config.toml
model = "image classifier"
dataset = "made-up road signs on poles"
train_examples = 245000
image_size = 32
crop_scale_min = 0.8
horizontal_flip = false
translate = 0.12
rotation_deg = 5
color_jitter = 0.2
targets = ["outline"]
num_classes = 5
arch = "inception"
norm = "batchnorm"
activation = "relu6"
depths = [2, 4, 4]
kernel_size = 3
stem = "single"
widths = [128, 192, 288]
label_smoothing = 0.2
loss = "binary_cross_entropy"
init = "kaiming_normal"
optimizer = "soap"
beta2 = 0.95
lr = 0.0011
beta1 = 0.95
shampoo_beta = 0.95
eps = 1e-08
precondition_frequency = 10
max_precond_dim = 1024
merge_dims = true
one_sided = false
adamw_lr_other_params = 0.0019
steps = 5600
batch_size = 384
epochs = 8.8
lr_schedule = "step"
warmup_steps = 160
weight_decay = 0.4
adamw_weight_decay_other_params = 0.01
Rows from block 5 of a small image classifier, named by matrix and row number. Rows with one number belong to one channel. Each number is 128 + 32 x the weight over its row's rms, rounded and kept within 0 to 255. All counts start at 0. Numbers have three digits each.
After each channel's rows are labels from the 100 images, of 14848, where the channel reaches its highest value: "peak on" is the class under the peak. Only what is clearly more common there than usual is listed. The data: made-up road signs on poles. In brackets: how many of the 100.
# r30: branch 2 reduce pointwise conv (model.blocks.5.r3.0.weight, 48x192x1x1), inputs 0-191
# b30: branch 2 3x3 conv (model.blocks.5.b3.0.weight, 72x48x3x3, transposed, each kernel summed), outputs 0-71

r30.6:113134094126147083055167153135125087129153120073144123074113211146077145124163120130155124157168158130141152127117130132100101150102133078146142159081217123186093090199130105165171097127105096133070114127114121156069132124107067164118057154099101179074108147095174154092197140129160095151137103077126163099127141155064151135158138114056114067139133114075147091108136139165098136116154179085134131164116153102060176122139135113084103084147137154130149135084172130108157174085119196122147139136075170106143109152071106098102061127127133121153113122095113155133143147154139105113
b30.6:135154121111162127075145127113165090134118154122150153121140117133061167115205122068102108139137097107171123202125111109132159161103116105063128062186160135096127107132071065135105107128100158096109185082110142144163
peak on: face (77)

r30.39:092125162103124060131183203163166153130118076100149120137137141212142063161095091133097168112070126155095157118155153133180157128163167150115134126151159082108168157152093154131119157102113142110124104086170153164168144224143078161087123106110088124129069187094121082101115090145133136126125102104082195083082184151141032134096109146167152114123116188072133119157141141161109133102105110134139158159117112108044147096127137126074148095123130128140098141181122082151107101084092109099116140112133167102139163093101145119135150143134162148119176114104135116089119156130118107041
b30.39:140095155105115113184130137159136121186150109174151104107055147159183149109150104151101129096192128148101140124130187150107139137130183099140112119077118151162118151132087201109128149122083047185101092122101161160160
peak on: face (54); rim (39)

r30.7:195124132149078216066117158078192094140122156147137122130128164126178143121136083175142107192122141153150130083138098133086115114137121121136082094158142069104110074106206164159124082100081139115133147142108132107127091165120075153076146075201154050070129141123144133107076098111146085118084070092102122147155105157140099141186112103059131079139120155169157149085104189125178125149172134108120144141105138155117117123100140169100167119135136136096068086110099148116123141145093128165112136163100096112098113121139161104146087108111179105117088102114102131162063113175124054103
b30.7:059174125128103091113113174158176106127096100112154122143080075093099104083152184089123171117123156102125138110100060159137089114147143122143118213144131090124131118100177113104120122089184177102145113104140159121061
peak on: face (60); rim (28)

r30.8:115141085136116105204159170125117122198107121104161099068133133144176167078101118093083155071145129166100135134154131091120126100091092128115093195167108179151096086092125126148131083134143137117202132082103114108169146135096189154088130155138095182134123109076123092113084142098102085087132173128108188126105165088119120124124163181164126176086174142082205152143165097089108148136169123159163144153096044062158120172083143144128077128086140167147145152105133120125142149154125115114114117092143109077176108151147132121209105123151127106054134102128078131131150129112115063155
b30.8:101114123158142068140123158089100136145113145096065167112170149134071128194129095158143155147169114140059114129114119097117159077130147161080135087130170123071087105130127171097068152137068111125083165169081119118157
peak on: face (73)

r30.3:126129082124090148153089108128118118107125116100128136085068154116181152127093073139128151136144214119151113068165123126107124077182063112133159144067093115158162173129089094177107158065128112106142055141082177154082082222168074153137158078139141130153141150128101102167156097112092149083118141134115070141110113120070072109100141152135085141125148153139113111140101129110098194130107087088142120138134096138108166178076153135087078111092195149151092112114057173106160136119104155147122153131146128096184121135124156083122161159085182128105127153107113113128124050157151135090
b30.3:073171090078118093086167113118125145146087124093138174128123181090104130113155128153156109107144186144087139089157118165063097144157080118160121092113086133105125130140136186135125137107105112069137175105203198092134
peak on: rim (34)

r30.29:135169107121163117158172137223166122185173188192140138169090116145073145155143115090079134163126186098115124161156098136075114134112076121148160123108115147107148134152167144146089141132123198146131132165156105136208107125148072122182149119143060133134098170109091142155130096079145123139149127143119167230172116038140117133109131158126091126121134152066086122144131146119115146101143110069156090119136170125111123072109144099157157069149137088124110114112139057080142101136102160137168136125084097092128140106088093089138184091078132139076098163135070171129100111159128109134
b30.29:120112079128153111139139146100123122155151156123092119173138131120091146158093126159162165103138111181068153056160166172155185095173153165094116122093119148202076126115138185110189098074176108137077125128107116147110
peak on: rim (50)

r30.1:096087159165104112127138145109091179162101105120169087097162093122109111156180187085144124102152114171093108111130083125164110053200087147133166122155167102054163153132136135131119182099063047091067130132101138136135095095097165128127068150121102110144171158086098153089184089144130151136110140158188115137150128145110125157126119129076111150142101086123138133084125074153124198147159190112108194175114117144164097166079121103078082187157137143105101115104056156108121175168099112097119130136194109103139144134120148099138118118089092110090144138163080149116128189127143083127
b30.1:108113127144152176130083120099086147115147167155103141140110129152154180153138101113102097173093118127203162174119158077135188194159162120170094143125126121171091114080163142111121111122164085158084159129071086090072
peak on: face (68); rim (31)

r30.17:225172158133154079105153141100130165206161204129138142183090135202025108102185087128102116173105142108145108114142182064117103132117122089150070140167137157184142153128109131128154133117185107094135098159090156114107155121093118106121136111186118103129077102135108150079128161096115113141133163171172115132137105145075183124112078123141083161118170120087184131171154160087178117090070130115184133172120182101150079116107153141146134145109125174125125107112182128112103069139142147142094130105117125159134120207156143123145125133095141125107160128118112099191079132098130104100
b30.17:146127135188145108116160119172084096139082155099078145148098131112128089126077073150164144094101181154143184103110152189128121137082091159116068087169107126110136096148123097121096130161115153074124156053176144166147
peak on: rim (46)

r30.16:195130135156117159107111084201187163092139158122129128120139137077123072204115152136136102207129106158154020077159141047117077148140119111073160152152090157143134092109131074133173111105125117124180083119141160132080135088095097107074113149096168086096180095103146124101159104084099140192173118155100144107144149115061125166137168109143119112152126182125041098111165165151115139101113173118144082086158130146141176151138148112125136165117102150163112112143108155195104114106131128123177131130146136159122137111081138127073105121090161114144086157114166093123101103172111094143
b30.16:139073141107117096110130127093147119086082090128119179146082153149116124071124185101174107109128144106127079122105072125113112123079046099118164156162096118121195120076139099070143131112117172059150132141122148071128
peak on: face (100)

r30.38:084153091131082159160115097070094170120136111112090173119091151127150123073106148134101140106064182107160144145089119121078190101090143142175109149096117156152105121121149176186126122199099162158098092099097101149095137123138095126103111153151128098113172112222177101190131089172083162142095060178150130173143188137095146122125083120107131111140126110136175159166158122130126136091141155155127150116133095143177108108177138085124115102190090144132148089119167105088202111147149077101170140155137065162106077115121098170127114101119129055114105097110105177111095134181106142194
b30.38:167088081120096156100121118137141146161142129152074169128116151148148121105163164112087169144115167112170110103162102130119094156153123086148136131115152107142146139126143159044196217165119197147190143157120187134097
peak on: face (84)

r30.31:135137153139153145110089139102160105074193123170124104106135123165140150159127144082127167163065090130085104127168122157130163187126134121139162080082076121093163149110099160093138146058139092142114082044037192119129094126119123149144154090106109127151140116099159104100135154098151165131111137182066091156137116151176101109188168141126160179133100077058048082131116133097114107199154166122082117094109097151152170155146124156074167163145166173142142174134104136147112138105130109109125129145105153051113133174112144070144133102097110097093141096109160069070143134133119121161
b30.31:114109073121088118112124113074182185094138106153086168102086124144112185134089115123113122073168144100056094064131076100101092106130133127147136130151114121103168110152104134100092116122083121161085073178170145088163
peak on: face (97)

r30.14:094189135070090104145100135138147153137124116090165103068168093172072096092163135082118129106124139159143170178082155087234124063182106134123086072133173152095084127108113217116124202120101164113194126128183097139138133118117164184116114141091118159089082118146149124161136093141151084105127087112203154146127061133182101127169100089157124118143118164148142123134113105142144100065099110131132121142082123153112125117150118135117058085079138150154143140146115073175150136175188115169124115116103126154126115126062101068086118133123107117107089094150119150105162110124100112144
b30.14:060073128151142146193123124148164173156153101145051171129164123216125111120119169080146112118138148112127171142169133061192129152121095078179136126108116156172095112147172113132122133129112120131142128084133074138135
peak on: face (61); rim (34)

r30.4:140158163091111140137127164146110195117164209157123163138187153128096119165138232129137152107125150213129116154132163135164181158149116105072162145146112157100171138147166076128166100111083181114119207132110167122155147123128092159113099128156065082074150140152132095112096161134128101107121132096072147080131148085124145142118113113163144105107133142090156161142152084166188088140060145124140150121103136092166121061153103078134160155126066115163162120107216070109149080108109162147118138171070138103081160136168157100125097140082119133113099106163092163140109134110093137113
b30.4:105141146170245116147160108150141125124128134116157118163168154076131049167132107126165162138101108130081172169103105163108143152137114114146089141114101157166093086159116159097136187118070120147175109093143145179129
peak on: face (54); rim (31)

r30.32:174184085109177096154238150150061142157126203147131120163032129195136148138158078114084093179143151125176119128124170056129126134183086158136131145127144075172116121104102135113131125087153099092122108131157123083139160126128138153106185092158143164136112140150158137108152128147116085163099130126164063119217118131122117096130168127141117156131167088129149138155130145110129167132168099109152113160183109122172138141152184133186183125194146123130163082074131131195107111155139175145098157124117183169122074154135104119135149119126178142163163089122082120127081145154120150123
b30.32:154068177172096155129174120131127142148094101110063120143116124100094161141211145189153157115076166100131102148134156164160161116080155185160122100159146129205113132132118117140107153174132066134100099120090150128159
peak on: rim (45)

r30.12:141159165104110125159128121163106125117119089136141143133093134119140133202118106080116079158106091070137106139134117104118153113120150135141141199089112174145067179162204117173097186068157164140231141071217152121161146148156094166119106138154139176096186069083081151136124148090124093116089110102151149176113174142099160169136193151129161134098111120181114133153190128126100112070113138104144110118107115074151136083171108169179107126078071124163186114129112143160136183106150172121133137159153153126085179120112120167154132121127132119175114101145073122134106141169143111162
b30.12:150127101092151140140145202094120159119070136087095086176184135155162103165176093082167152109142136221154181130125131087118100152098101125127090083111163116088094074120146134172113147078134103143122127114135112141171
peak on: face (99)